From a checkpoint of a small image classifier.
Model: 32-pixel images, norm layernorm, activation geglu, patch size [2, 2].
Training: adamw at rate 0.0011, held-out accuracy 95%.
Data: trained on rendered scenes of toy objects such as cars, trees, mugs and chairs, 195000 training examples.
Rows from expert 5 of block 9, named by matrix and row number. Rows with one number belong to one neuron. Each number is 200 + 40 x the weight over the matrix's rms, rounded and kept within 0 to 999. All counts start at 0.
# gate: expert gate (model.blocks.9.mlp.gate, 8x192x192), inputs 0-95
# up: expert up (model.blocks.9.mlp.up, 8x192x192), inputs 0-95
# down: expert down (model.blocks.9.mlp.down, 8x192x192, transposed), outputs 0-95
gate.72,148,193,189,226,147,214,256,171,181,215,217,239,168,223,188,162,209,133,210,192,236,165,196,220,195,236,194,197,193,213,235,237,231,167,222,138,208,230,196,213,202,209,195,234,238,190,198,177,183,189,246,198,190,240,221,205,195,212,157,223,224,182,182,249,115,220,229,204,189,202,179,124,218,220,286,172,137,179,168,231,200,165,227,184,171,261,139,240,225,238,149,187,213,176,110,230
up.72,231,230,210,137,187,176,169,206,105,242,224,178,230,220,230,183,246,181,175,207,124,205,212,204,159,230,185,236,240,224,195,168,191,203,187,244,160,152,214,127,170,194,218,193,140,166,242,237,184,194,169,214,178,129,176,203,234,160,245,233,248,227,176,218,274,213,257,219,119,210,172,156,163,170,181,147,249,265,245,235,155,237,202,172,175,223,195,190,213,212,182,250,269,270,274,162
down.72,246,232,210,297,231,205,125,218,204,245,275,221,201,233,159,131,220,238,173,239,189,183,194,192,182,173,200,243,165,186,243,187,220,217,185,207,182,210,189,149,209,181,188,184,287,190,104,176,211,244,198,234,163,140,281,173,180,271,251,188,226,89,182,225,225,152,210,283,188,190,136,195,191,160,241,173,212,180,224,241,108,200,284,119,211,240,163,205,240,200,214,247,218,151,91,188
gate.73,196,237,185,170,171,198,216,189,236,195,180,209,201,240,184,233,191,189,165,183,228,174,191,177,155,209,201,178,210,205,230,199,198,98,228,193,191,211,168,261,259,245,192,225,156,230,261,222,181,245,240,177,187,185,186,166,224,217,223,163,165,159,174,200,166,230,201,225,185,167,222,194,195,200,242,173,212,162,174,168,225,197,201,202,172,224,210,180,213,176,206,171,227,220,202,156
up.73,174,186,183,261,166,169,193,218,223,150,246,231,181,189,249,265,164,208,162,183,284,234,195,247,232,226,151,193,214,142,185,165,200,254,202,162,201,192,198,225,153,247,182,197,242,164,160,193,211,245,217,235,207,240,230,216,135,189,252,189,134,215,219,224,174,243,217,230,193,198,225,231,221,235,190,211,164,240,121,160,201,167,207,186,138,188,243,196,213,182,193,285,140,202,158,196
down.73,181,225,244,81,169,178,228,200,149,201,196,186,215,178,186,158,189,222,195,167,124,194,153,263,243,201,225,167,158,195,140,177,180,169,184,206,216,203,187,203,200,205,231,204,50,194,186,186,271,157,204,163,189,212,192,214,227,183,196,206,165,234,202,184,212,152,211,191,231,197,298,187,151,225,291,251,199,179,191,171,197,178,156,157,184,257,178,226,150,206,143,194,235,205,233,222
gate.74,181,169,233,229,208,227,88,231,205,193,228,190,199,234,177,228,203,158,292,253,257,208,234,220,139,209,190,227,199,232,230,173,174,155,190,191,202,153,204,168,180,176,214,177,233,237,225,163,172,213,154,218,212,184,172,168,230,173,175,202,199,182,164,169,250,223,179,251,220,168,182,258,140,254,198,202,231,215,252,148,190,206,192,207,234,199,200,212,204,222,234,211,124,209,200,180
up.74,196,171,189,231,194,256,82,225,190,245,205,160,241,198,210,165,215,202,219,253,201,175,188,192,127,225,167,214,167,282,215,199,166,164,189,205,197,237,193,161,161,148,234,217,219,210,259,162,189,192,153,203,183,209,198,175,244,167,193,207,215,167,178,153,193,217,181,257,163,202,217,215,181,233,190,147,236,225,233,195,184,225,199,189,225,232,179,208,226,224,209,215,198,218,204,226
down.74,183,227,218,252,146,183,217,167,243,204,193,211,209,218,216,179,233,204,237,131,136,171,161,247,219,210,152,140,261,194,207,226,213,166,210,218,237,205,184,269,209,148,233,159,281,194,253,198,239,182,162,158,218,293,120,209,179,164,220,242,200,253,282,223,212,251,214,169,224,214,191,166,201,210,171,222,176,166,174,205,271,214,253,272,238,186,175,242,161,186,207,239,179,212,227,205
gate.75,202,204,205,202,223,201,209,163,223,169,214,223,219,261,195,205,203,167,205,161,170,194,205,154,173,188,205,215,188,218,121,203,219,228,184,244,231,218,218,168,193,190,200,194,202,190,176,232,192,120,234,237,194,163,229,242,215,175,133,213,208,182,233,201,216,145,232,256,236,236,192,171,185,165,190,225,179,197,221,155,195,211,194,169,233,165,225,146,166,209,197,183,195,157,278,177
up.75,247,206,194,143,129,189,195,212,170,258,195,217,223,196,220,156,234,242,178,236,242,193,192,265,200,199,142,207,171,237,200,244,164,197,179,204,212,172,196,240,155,230,232,226,169,169,238,150,259,248,215,192,195,206,223,187,172,222,248,170,200,200,213,204,188,258,214,213,141,158,229,200,213,226,230,137,226,194,203,227,266,252,192,245,247,224,155,252,223,199,218,222,180,232,229,212
down.75,171,263,198,232,285,190,232,173,193,213,193,223,180,197,224,232,222,167,189,181,228,237,249,249,210,207,144,187,162,220,209,199,170,213,199,231,229,205,201,193,196,229,208,187,227,177,235,230,185,154,142,253,226,191,197,215,193,160,110,236,190,229,262,208,151,246,229,206,170,228,265,271,141,244,208,152,204,193,230,158,230,212,144,200,222,232,183,213,206,201,200,224,173,142,280,196
gate.76,184,188,190,227,255,225,205,244,175,194,257,221,96,244,226,221,156,161,192,244,223,243,213,233,186,169,248,214,167,170,279,161,209,237,216,187,193,176,215,154,120,207,234,178,213,195,230,319,131,194,130,260,170,137,225,197,242,185,183,226,228,138,267,232,182,199,186,221,193,239,200,160,40,122,170,156,225,243,220,238,140,231,160,151,178,222,226,196,181,193,217,232,206,262,216,221
up.76,126,165,96,175,167,221,176,228,171,151,230,285,172,228,150,173,165,98,249,219,253,148,226,283,164,156,231,175,240,259,233,172,203,152,212,177,254,149,188,252,140,206,195,270,227,186,200,221,147,194,121,211,209,235,274,208,183,191,165,195,230,200,170,200,272,247,222,229,285,221,132,197,103,223,220,283,193,177,184,229,280,160,218,222,237,232,153,234,254,219,164,151,198,213,177,253
down.76,198,235,261,267,319,187,257,187,212,200,232,184,224,212,169,150,219,229,271,226,139,223,234,271,201,153,183,203,206,190,272,178,174,222,227,259,205,153,229,132,179,184,293,192,229,138,136,138,255,266,139,197,176,148,178,227,303,171,186,193,203,173,225,211,220,241,141,115,212,258,268,136,178,198,190,232,196,164,214,227,136,209,206,195,227,228,169,222,157,187,194,246,200,179,276,166
gate.77,254,185,188,221,262,216,69,205,131,235,227,188,250,208,225,246,141,221,238,270,292,190,261,190,130,165,223,243,197,210,221,214,127,285,231,222,232,203,142,150,223,131,214,106,238,178,228,154,238,194,193,280,251,176,183,212,136,163,263,269,234,235,126,67,249,175,141,308,222,249,204,182,163,213,137,180,227,250,239,225,150,230,119,195,183,168,220,196,161,156,299,107,206,214,272,229
up.77,263,176,174,203,240,262,96,219,162,291,247,134,278,240,202,192,176,258,162,255,255,207,252,207,85,188,187,299,194,238,188,209,127,269,225,220,236,206,138,144,258,160,189,179,226,180,194,172,257,129,151,304,242,170,225,227,109,155,264,258,258,183,157,67,210,199,118,306,185,290,213,196,199,236,177,184,176,289,265,235,150,198,124,198,205,152,210,199,173,193,248,145,258,239,275,188
down.77,251,249,156,246,121,172,284,187,240,213,260,225,229,204,167,250,227,147,136,189,139,164,241,275,238,233,129,168,173,224,247,195,236,115,249,180,252,197,215,241,204,153,215,263,204,187,225,211,200,203,194,108,233,218,126,188,175,198,199,231,218,272,279,191,237,235,278,75,253,153,268,175,155,194,70,203,158,132,131,196,268,193,274,272,235,140,209,296,169,239,223,253,209,276,263,283
gate.78,167,147,182,223,186,167,207,164,167,165,260,252,239,151,254,175,196,194,215,271,203,206,209,241,152,171,205,213,218,185,219,195,142,177,204,185,225,155,198,249,150,218,204,241,232,178,203,189,120,179,126,216,221,210,218,239,189,141,210,168,223,246,169,234,169,203,231,199,199,237,229,234,192,193,193,238,227,185,185,161,274,150,162,235,181,217,195,235,196,236,210,196,221,182,130,233
up.78,210,203,200,229,199,232,198,192,189,194,174,112,243,165,165,223,233,188,215,161,170,228,179,179,173,225,165,202,207,229,153,165,223,203,150,290,201,259,212,185,214,204,220,206,192,199,169,210,312,229,252,208,223,189,219,265,201,204,133,217,195,224,183,163,236,171,179,232,166,217,167,177,208,234,230,212,186,157,198,202,181,165,234,200,248,175,130,217,196,204,202,166,186,124,176,160
down.78,233,178,194,78,155,211,159,227,213,281,272,155,207,201,161,123,258,178,148,236,213,214,211,221,173,185,235,195,205,192,55,205,204,237,134,205,213,218,207,162,207,198,178,229,138,192,178,183,255,205,191,200,230,128,220,177,253,250,222,216,217,170,192,192,200,155,249,206,223,226,180,203,228,201,182,210,238,249,195,227,178,197,168,127,233,179,226,183,218,189,169,164,189,245,194,229
gate.79,194,129,197,141,281,185,154,232,154,195,172,158,245,178,235,237,155,279,250,253,190,207,263,111,208,234,197,249,176,191,198,147,136,294,185,243,213,274,238,175,228,180,153,129,142,204,226,236,222,212,241,216,177,174,242,209,135,295,272,252,118,171,251,196,228,169,190,286,220,214,252,224,191,215,195,237,206,274,224,238,94,176,173,200,241,181,208,142,187,217,220,236,236,132,267,256
up.79,147,252,167,252,169,253,283,147,257,188,219,209,194,275,209,166,240,173,145,149,191,191,108,336,211,208,209,123,213,222,192,287,212,148,208,172,234,150,203,202,229,186,207,344,249,207,154,155,203,175,203,144,235,229,161,221,257,124,139,191,272,206,186,179,138,228,235,120,195,206,188,201,239,230,224,159,160,163,170,168,259,210,194,193,169,223,147,235,193,171,153,195,211,252,90,183
down.79,173,197,199,259,160,201,172,225,206,195,147,224,227,182,187,178,204,233,142,209,250,192,224,240,204,174,188,220,171,184,168,208,157,254,160,240,227,188,161,156,209,296,169,177,247,119,127,157,215,174,156,256,180,153,260,198,236,202,179,216,171,118,250,133,170,107,233,301,107,200,226,223,220,212,244,122,121,230,162,221,121,189,176,117,222,280,134,205,224,218,119,180,216,143,127,191
gate.80,176,170,165,204,188,221,204,189,218,184,232,214,214,203,220,209,148,184,209,191,200,192,193,204,199,204,214,187,221,181,202,199,220,206,228,168,208,204,200,257,201,180,217,202,188,204,242,203,149,182,187,200,197,265,203,232,194,213,211,183,181,198,241,219,225,181,161,154,198,199,258,172,197,190,193,208,185,174,180,189,269,164,237,164,190,235,151,185,197,224,230,168,166,207,203,211
up.80,195,181,195,213,190,188,169,176,234,193,209,216,243,197,225,214,188,184,210,231,178,224,195,233,233,176,205,206,208,189,224,208,192,201,214,244,200,196,172,172,188,178,189,245,218,161,214,202,235,227,205,250,141,130,183,218,246,170,185,197,195,189,227,165,203,194,189,208,194,191,175,198,186,245,207,187,222,202,181,222,157,203,177,199,174,139,162,205,208,196,225,168,178,230,191,183
down.80,222,217,209,181,220,208,174,221,202,224,210,193,219,187,194,156,193,222,208,184,203,215,174,167,194,183,181,219,215,196,198,210,191,184,196,201,220,198,187,209,201,178,204,215,232,231,204,186,208,234,207,240,156,189,262,199,196,203,173,199,151,208,174,212,217,196,191,234,263,203,206,225,201,194,245,278,231,216,226,210,167,209,192,211,178,181,211,146,161,177,186,193,215,186,238,192
gate.81,183,205,170,187,205,183,172,228,218,148,205,199,143,217,149,182,222,168,218,163,277,196,168,207,144,180,138,222,276,266,268,197,239,146,198,147,172,212,161,187,138,207,268,198,173,220,265,172,203,306,169,180,256,248,115,210,295,208,181,208,192,225,158,156,209,243,94,154,230,200,222,258,209,260,173,193,257,183,174,137,197,186,192,257,243,179,201,250,256,154,210,122,127,240,170,115
up.81,218,210,203,151,223,226,99,229,156,246,191,176,212,199,197,141,227,172,227,223,269,215,144,197,143,210,190,218,245,244,236,200,161,150,224,275,192,239,200,235,175,176,229,164,159,203,277,178,164,203,83,289,246,272,156,250,236,118,139,257,239,241,158,114,251,229,123,170,222,255,151,266,221,223,149,214,208,218,225,165,245,175,154,230,197,127,155,157,260,199,198,131,195,244,184,137
down.81,176,217,181,296,198,193,161,221,239,185,190,143,230,254,231,167,225,154,173,226,235,253,146,167,190,222,126,273,232,200,190,189,205,192,172,252,247,124,180,195,202,255,244,99,311,208,201,205,246,236,163,222,225,199,255,204,111,151,158,187,150,240,194,247,266,272,197,268,169,217,162,218,199,196,295,226,178,249,189,256,243,237,174,242,147,170,145,243,164,191,122,157,168,152,246,218
gate.82,174,173,204,242,192,234,243,150,208,200,225,209,185,159,209,177,141,215,202,206,270,235,218,212,198,223,259,196,201,194,191,172,131,216,236,167,169,201,182,257,216,155,168,106,225,174,142,197,138,184,195,218,172,280,196,248,139,181,212,194,205,155,215,203,213,226,127,196,228,202,201,206,183,237,213,222,184,230,215,215,241,164,148,233,239,168,158,198,187,188,222,184,203,212,203,233
up.82,172,172,192,218,186,185,214,202,260,249,221,205,203,202,248,209,208,211,167,207,218,222,207,243,215,247,173,175,180,166,178,226,160,206,175,160,131,221,194,256,223,215,150,194,238,198,198,173,185,220,209,183,174,247,188,216,129,204,221,191,181,162,187,247,96,228,176,269,158,158,248,163,189,204,252,134,152,180,214,188,243,224,197,215,202,206,223,197,222,216,203,222,228,183,199,255
down.82,214,223,215,169,155,141,257,152,183,125,158,193,212,171,181,161,184,217,280,169,134,227,177,215,193,227,194,172,228,221,208,213,185,188,180,184,200,266,202,264,216,197,219,205,170,171,214,231,247,179,211,165,173,283,95,207,216,182,203,185,184,269,242,144,182,190,212,189,221,179,237,199,224,212,178,196,195,207,162,161,224,181,201,232,203,167,224,244,207,194,209,212,182,194,169,278
gate.83,177,144,99,203,141,199,171,199,185,77,284,296,178,178,199,183,153,233,188,184,264,177,249,185,181,128,217,229,217,189,232,198,215,207,266,161,199,116,166,284,128,254,192,220,205,200,260,187,87,203,150,251,191,295,238,183,189,189,208,190,191,212,197,270,133,238,163,223,255,192,199,235,137,183,246,231,223,251,215,209,288,192,189,193,129,223,192,212,187,193,183,152,164,214,139,191
up.83,224,148,144,172,227,215,159,224,197,208,295,261,187,133,253,166,206,241,200,264,220,159,252,189,182,139,198,239,196,220,198,227,197,237,185,236,263,153,198,223,164,193,179,195,189,190,258,163,47,173,121,236,216,223,231,221,215,128,147,229,231,232,162,253,202,141,166,182,175,227,265,250,107,142,178,192,235,235,208,182,224,184,201,240,192,215,224,175,237,205,180,162,234,229,200,196
down.83,219,241,196,303,241,218,169,204,156,171,213,252,202,197,190,182,145,209,254,235,203,223,228,205,209,174,201,223,183,185,325,193,218,208,253,199,186,152,210,192,197,205,224,181,298,227,233,256,183,244,139,175,173,184,197,183,223,165,203,191,149,130,236,191,172,257,140,124,93,186,162,181,166,187,167,114,186,194,208,240,159,177,227,242,195,236,222,186,288,148,212,280,237,129,227,152
gate.84,179,259,175,237,231,245,128,205,136,230,314,198,268,180,263,202,143,273,220,221,255,216,271,245,129,177,199,308,192,263,277,173,90,260,317,216,262,189,178,163,196,161,228,176,234,129,195,161,218,220,168,275,164,232,254,220,145,149,294,252,240,193,101,77,259,243,116,203,194,285,195,300,259,261,149,184,235,266,198,194,165,174,97,228,147,139,157,196,160,208,217,152,202,234,213,204
up.84,175,265,176,189,193,270,98,243,153,308,311,124,241,199,226,185,185,194,189,193,251,200,229,253,101,160,172,322,181,229,251,201,109,256,229,259,227,199,216,172,222,137,218,248,228,160,172,154,188,200,160,299,197,207,252,178,212,143,267,276,281,228,84,92,205,294,137,238,162,299,172,302,242,255,134,189,233,319,225,217,188,196,134,265,190,133,206,155,146,212,188,160,227,206,245,134
down.84,199,166,156,285,44,119,231,190,227,177,135,237,234,237,156,227,239,126,147,255,196,175,240,244,203,214,167,242,221,218,243,209,253,80,267,173,177,196,201,148,234,177,209,272,262,179,219,251,157,213,202,94,210,206,113,169,141,199,163,158,238,190,213,162,235,221,309,142,180,124,222,218,153,149,86,198,182,182,138,152,237,187,287,325,248,119,206,304,241,214,200,302,242,215,228,266
gate.85,171,175,193,174,174,162,85,163,153,211,238,246,212,189,214,126,221,191,254,210,224,188,191,228,165,86,123,220,235,240,264,194,219,158,186,209,193,206,169,238,135,174,252,224,226,206,272,223,79,238,86,249,230,222,170,164,296,165,223,133,243,203,225,230,198,238,157,166,235,209,167,279,118,170,218,223,280,195,155,184,274,201,192,263,156,236,150,142,260,263,167,160,153,265,188,159
up.85,216,228,197,188,188,187,259,239,215,200,133,221,194,188,174,250,201,225,165,150,157,223,243,161,236,275,273,139,151,158,122,214,200,229,190,183,204,223,211,234,273,248,121,206,178,163,101,201,321,158,288,128,168,191,236,227,118,234,209,245,178,175,202,188,231,188,255,198,182,202,200,92,292,195,198,199,162,175,204,210,164,213,225,143,240,160,217,220,176,184,211,264,249,116,211,206
down.85,293,222,198,130,258,146,237,191,266,258,178,131,178,200,193,225,281,148,178,266,219,172,222,220,156,116,233,245,171,169,143,208,208,273,230,176,176,226,228,137,224,213,124,191,70,198,208,178,219,172,287,219,198,118,171,215,225,206,223,218,209,215,148,169,213,139,158,177,179,210,242,265,220,182,141,206,234,221,245,224,122,274,231,124,240,189,334,188,203,226,217,151,192,228,152,207
gate.86,234,188,221,114,216,235,224,225,136,218,248,128,212,301,152,162,185,216,238,179,228,240,212,193,168,225,132,168,204,258,142,253,238,231,210,171,234,150,198,203,131,245,197,181,155,188,205,115,194,219,181,223,175,243,256,254,181,223,254,234,273,120,163,157,218,254,218,207,302,176,150,156,205,208,197,261,270,227,144,207,259,332,172,166,238,186,139,194,195,160,174,293,144,229,244,140
up.86,194,308,198,173,169,167,258,217,132,257,268,166,177,258,170,162,241,217,203,119,275,237,206,214,243,213,180,147,174,158,209,235,183,192,154,244,280,199,219,118,206,259,309,199,212,176,172,197,218,173,266,221,282,150,192,272,169,226,254,258,165,244,167,177,277,232,187,205,205,254,67,159,192,224,225,165,218,175,195,159,163,216,180,203,279,215,160,216,177,223,266,222,160,175,161,108
down.86,205,244,209,323,172,211,215,192,184,143,207,266,204,214,170,185,209,235,202,176,215,209,246,199,275,226,201,206,217,195,238,181,153,213,243,226,273,185,207,259,184,257,225,171,243,149,233,179,239,193,200,223,225,209,217,227,112,156,146,235,190,253,229,100,254,167,189,212,175,228,189,227,102,206,192,137,214,252,138,234,196,184,168,176,164,153,158,159,194,197,243,163,201,116,147,184
gate.87,196,153,211,197,200,196,225,199,201,176,196,227,197,215,198,175,185,217,214,182,198,175,210,194,205,181,220,206,222,181,173,203,203,180,201,189,171,212,170,220,164,218,187,218,174,159,199,200,227,236,203,164,182,184,196,175,202,214,214,191,205,183,210,173,169,196,158,229,211,188,191,189,217,215,209,228,185,192,201,168,215,218,197,200,202,164,186,179,179,199,204,185,199,216,194,196
up.87,204,210,189,181,171,195,229,175,211,166,243,239,201,208,225,204,176,184,186,159,195,231,208,216,174,208,197,157,186,195,213,219,197,179,204,181,207,169,202,229,213,217,177,234,208,213,160,184,206,210,232,178,181,195,208,190,208,204,238,181,227,185,212,232,205,191,195,170,222,203,196,195,183,235,184,212,189,197,183,176,209,258,175,168,211,195,159,213,194,159,212,211,208,198,225,188
down.87,218,206,229,172,191,202,214,211,179,200,194,211,199,198,170,199,184,213,207,189,198,218,174,223,225,198,204,175,174,209,197,222,191,224,199,203,184,239,174,200,216,202,197,208,181,219,176,240,211,183,229,203,244,216,208,198,162,220,214,175,218,215,192,200,184,216,193,179,212,179,183,171,196,237,164,244,237,202,198,190,200,185,206,200,192,210,196,199,159,207,211,230,219,187,230,214
gate.88,230,152,174,165,114,251,196,203,169,187,215,227,216,159,236,136,191,130,200,220,274,156,139,251,141,146,175,200,234,220,194,240,190,145,241,126,216,152,171,283,153,228,200,193,195,195,188,174,116,243,235,158,224,264,170,213,216,190,238,189,159,223,177,222,196,189,212,237,233,202,177,209,236,226,207,257,216,208,164,213,283,187,297,220,146,236,238,244,224,224,189,129,189,180,155,263
up.88,254,131,160,191,151,188,236,160,203,175,160,203,271,130,193,176,188,118,174,233,220,188,161,284,187,145,157,149,216,180,162,242,170,166,175,166,180,182,131,258,187,175,212,211,199,169,172,155,218,252,239,184,250,234,206,210,236,144,206,189,202,201,232,146,193,222,214,234,232,218,160,237,225,285,211,239,210,236,188,251,255,207,218,240,202,158,189,263,254,228,203,149,174,144,153,212
down.88,187,143,211,151,150,182,223,174,199,154,137,203,221,162,223,168,233,246,154,115,156,184,210,202,258,221,200,184,200,217,172,213,172,132,124,246,216,237,186,292,204,171,154,206,167,220,156,143,237,181,278,189,200,254,133,211,79,235,203,218,189,231,196,234,201,181,263,240,223,156,227,212,250,226,259,198,225,201,149,173,283,178,239,203,140,177,209,231,148,222,196,228,189,236,161,293
gate.89,162,221,163,372,286,195,192,200,252,179,215,162,157,199,187,195,177,180,169,166,281,128,219,184,209,139,161,168,184,212,241,215,156,194,215,220,238,221,196,140,202,194,229,245,221,157,230,228,121,244,203,166,226,166,170,157,227,182,213,164,190,202,190,180,118,212,112,124,201,139,199,176,216,132,140,134,171,138,207,178,187,184,178,260,232,187,198,168,210,217,209,161,209,239,177,272
up.89,174,136,227,158,244,200,130,207,193,252,242,224,228,174,212,86,279,146,206,202,263,232,199,231,216,196,129,273,257,192,183,136,151,107,177,230,230,112,180,219,102,242,224,211,162,234,178,201,123,213,161,253,283,201,194,187,240,150,232,234,196,253,158,234,279,229,176,163,185,254,135,291,170,237,171,242,218,156,199,119,230,219,182,266,167,187,250,193,278,185,157,206,152,207,281,182
down.89,194,138,201,353,161,166,154,247,220,239,175,178,195,190,200,148,252,227,190,128,127,155,206,141,131,214,185,236,208,210,296,228,163,234,158,238,191,185,186,147,231,189,278,209,321,184,205,190,255,338,212,234,203,156,260,183,331,206,176,167,276,216,209,201,235,202,236,298,163,227,190,150,238,179,259,163,191,250,194,210,165,234,203,253,241,168,96,232,139,189,118,206,199,175,185,211
gate.90,229,212,230,234,246,256,90,206,166,258,257,161,161,180,169,144,246,186,257,189,146,211,188,162,164,194,123,218,173,240,238,148,173,132,265,187,226,228,211,142,198,107,248,209,247,205,272,179,164,214,170,242,201,143,181,189,228,209,229,185,221,218,118,153,173,219,78,196,190,237,152,264,173,182,184,220,282,195,156,198,157,129,193,249,202,191,181,131,173,157,194,149,152,251,268,117
up.90,212,189,193,130,155,174,280,187,253,146,178,213,200,200,259,280,172,207,125,150,241,233,162,173,258,221,255,204,215,141,163,203,272,226,153,214,179,152,204,229,190,322,152,154,148,224,172,295,250,176,257,212,167,223,244,196,138,223,218,204,172,181,228,243,186,206,280,276,197,180,239,124,221,172,270,174,102,231,209,230,227,237,189,169,187,157,312,241,213,237,218,219,251,142,158,240
down.90,272,237,260,95,305,198,228,228,148,276,187,171,136,191,137,187,194,214,237,215,220,171,177,200,163,140,272,203,142,161,247,216,212,228,187,170,158,193,180,199,200,231,171,197,84,235,202,171,202,252,193,256,201,195,201,221,249,208,220,214,178,186,173,211,193,199,95,134,160,279,173,206,243,204,160,129,193,257,214,286,124,229,175,107,253,202,260,206,190,191,209,121,183,134,156,188
gate.91,219,149,197,193,177,217,180,218,121,235,237,205,209,220,195,206,205,278,214,204,216,188,191,250,258,208,245,171,190,122,188,141,183,267,256,182,180,164,158,236,261,205,198,225,233,148,214,163,230,193,181,245,147,212,212,204,202,247,231,223,182,171,231,176,207,165,176,254,230,180,130,145,227,195,223,206,206,252,158,218,231,148,227,176,285,160,156,169,162,182,246,240,201,218,229,178
up.91,210,181,180,221,194,191,235,202,204,181,179,209,201,212,190,197,187,145,181,226,207,175,221,237,133,176,174,187,199,232,220,183,153,193,207,192,221,162,218,196,153,183,188,203,235,211,230,222,139,246,126,176,240,180,154,170,275,131,149,172,281,178,229,200,239,234,189,179,192,212,266,278,138,168,143,203,237,206,213,186,158,196,211,278,164,191,245,210,263,271,219,218,203,231,218,234
down.91,194,221,199,133,163,213,200,193,194,177,195,148,203,162,272,194,147,177,187,258,244,214,286,249,166,159,236,205,183,215,207,212,183,288,179,210,208,190,194,172,174,237,201,88,212,178,274,186,138,175,208,224,142,193,183,229,202,185,268,201,130,156,245,249,144,113,212,147,221,211,236,170,272,215,236,216,200,206,208,235,181,234,190,208,210,187,224,236,206,192,192,174,188,169,217,137
gate.92,178,167,192,219,208,163,177,160,230,210,188,199,168,188,202,161,210,169,171,196,256,223,218,217,213,197,216,202,208,211,219,196,208,224,223,192,197,208,211,228,218,147,208,189,210,195,193,184,202,237,158,214,203,245,204,183,210,212,223,182,212,247,213,240,210,239,149,185,216,205,184,201,193,228,209,213,245,155,226,218,218,207,159,246,204,255,155,193,203,219,188,237,175,182,158,215
up.92,197,218,249,233,193,244,220,240,154,176,212,217,198,198,207,214,184,171,230,182,209,207,223,206,190,193,217,179,194,197,202,205,198,201,221,194,224,173,171,191,172,260,173,209,197,224,178,209,176,160,193,216,178,194,206,243,159,183,205,237,171,164,206,210,200,169,212,195,226,225,177,198,199,170,178,208,193,221,176,199,182,180,217,160,173,204,211,171,177,236,189,190,184,238,169,158
down.92,170,175,184,181,212,176,217,189,190,180,173,195,186,193,239,216,209,176,227,182,260,208,212,161,192,168,182,196,204,190,171,169,163,190,171,208,203,172,214,217,189,208,162,212,191,201,281,211,133,159,195,226,208,226,217,212,187,176,225,157,191,202,183,193,171,194,215,204,215,211,196,207,207,203,203,209,188,133,219,147,243,204,179,245,200,219,236,213,200,239,215,158,192,182,274,194
gate.93,175,159,161,153,177,171,220,235,274,230,272,169,274,243,231,256,192,322,152,244,153,186,181,210,270,214,179,284,231,161,113,249,227,239,193,252,275,168,244,172,270,222,175,226,144,154,166,138,284,133,248,211,293,133,289,284,134,291,174,212,208,189,253,211,158,174,208,233,178,209,243,164,237,259,232,167,162,207,261,260,198,243,97,119,252,181,118,188,215,273,123,174,128,196,297,232
up.93,182,86,130,163,178,133,148,143,217,181,209,252,282,217,265,281,185,215,173,280,209,146,186,246,202,153,133,187,212,193,209,147,143,254,195,151,215,241,175,288,162,181,215,124,249,192,210,255,259,203,196,314,82,188,239,134,154,140,183,222,211,149,286,168,154,212,210,286,183,169,231,83,187,193,193,188,193,274,234,239,319,154,207,164,135,115,199,184,120,166,202,203,174,155,283,262
down.93,204,281,247,274,308,230,193,167,175,314,200,233,219,183,134,189,238,223,217,144,263,226,228,161,262,269,217,140,241,228,235,167,252,118,271,181,231,272,221,257,227,194,220,262,164,138,137,278,210,246,234,112,322,223,191,130,197,231,205,176,256,159,167,151,262,261,220,136,163,216,93,182,152,217,150,111,254,237,187,142,244,153,192,176,195,173,179,114,150,132,193,263,223,216,291,177
gate.94,214,194,181,244,168,164,198,198,196,207,224,240,174,202,175,174,188,211,181,199,188,171,238,256,198,168,186,225,174,190,211,252,222,214,214,171,167,198,191,182,214,231,210,207,233,176,180,203,218,284,173,206,223,152,201,205,222,229,238,189,212,223,193,185,199,189,163,193,219,215,153,156,199,202,178,188,216,207,197,188,172,235,179,193,187,217,181,211,199,190,226,250,182,176,174,221
up.94,193,233,218,199,236,190,196,196,218,196,208,246,180,233,190,125,262,248,177,150,177,197,192,204,227,196,220,180,189,191,189,213,196,159,213,150,158,201,133,203,245,212,167,234,178,156,204,157,226,207,190,170,166,192,169,144,228,259,234,172,215,200,191,207,167,213,155,196,197,212,179,171,258,207,187,192,178,148,194,179,200,195,209,176,265,257,139,185,228,200,218,219,222,188,255,208
down.94,189,153,190,162,229,222,200,182,161,186,218,206,215,209,142,193,178,220,232,224,158,193,203,239,231,249,191,195,211,189,231,186,196,254,165,190,181,205,199,203,236,175,260,229,123,243,223,199,233,240,197,144,158,182,190,169,205,253,190,210,236,223,232,142,182,253,203,133,215,159,220,207,221,233,198,221,202,207,193,232,169,184,182,183,193,184,124,205,157,197,249,251,201,208,220,273
gate.95,194,192,166,180,131,236,107,330,111,286,255,188,168,213,175,131,297,145,92,206,298,226,205,269,112,205,147,200,233,286,198,214,187,205,200,200,181,127,245,192,142,273,263,279,200,220,190,203,199,163,102,256,270,221,169,213,223,164,210,315,341,182,165,142,260,248,127,237,219,295,103,209,199,207,231,252,204,248,272,226,226,234,234,319,244,64,59,241,196,206,147,236,218,243,181,116
up.95,213,165,158,143,204,156,102,181,166,223,180,238,302,167,296,251,153,331,231,267,185,204,128,91,260,259,276,230,247,72,223,126,172,301,180,141,208,284,188,274,331,99,109,158,123,174,198,191,222,233,231,187,132,262,259,200,100,254,234,188,152,200,236,176,146,222,185,255,191,192,203,218,250,226,222,222,75,219,180,246,241,76,244,134,124,209,187,134,155,238,229,166,243,233,218,279
down.95,213,112,136,188,214,271,139,236,230,226,235,285,183,229,245,269,233,217,214,172,209,222,194,141,122,216,205,230,171,221,190,238,202,132,188,117,141,233,240,237,199,89,174,321,146,288,181,277,84,201,265,159,192,261,235,133,221,196,215,126,220,150,103,230,97,170,245,220,186,111,151,205,200,185,117,151,274,223,268,92,229,193,182,142,96,255,248,97,297,195,242,247,224,239,122,159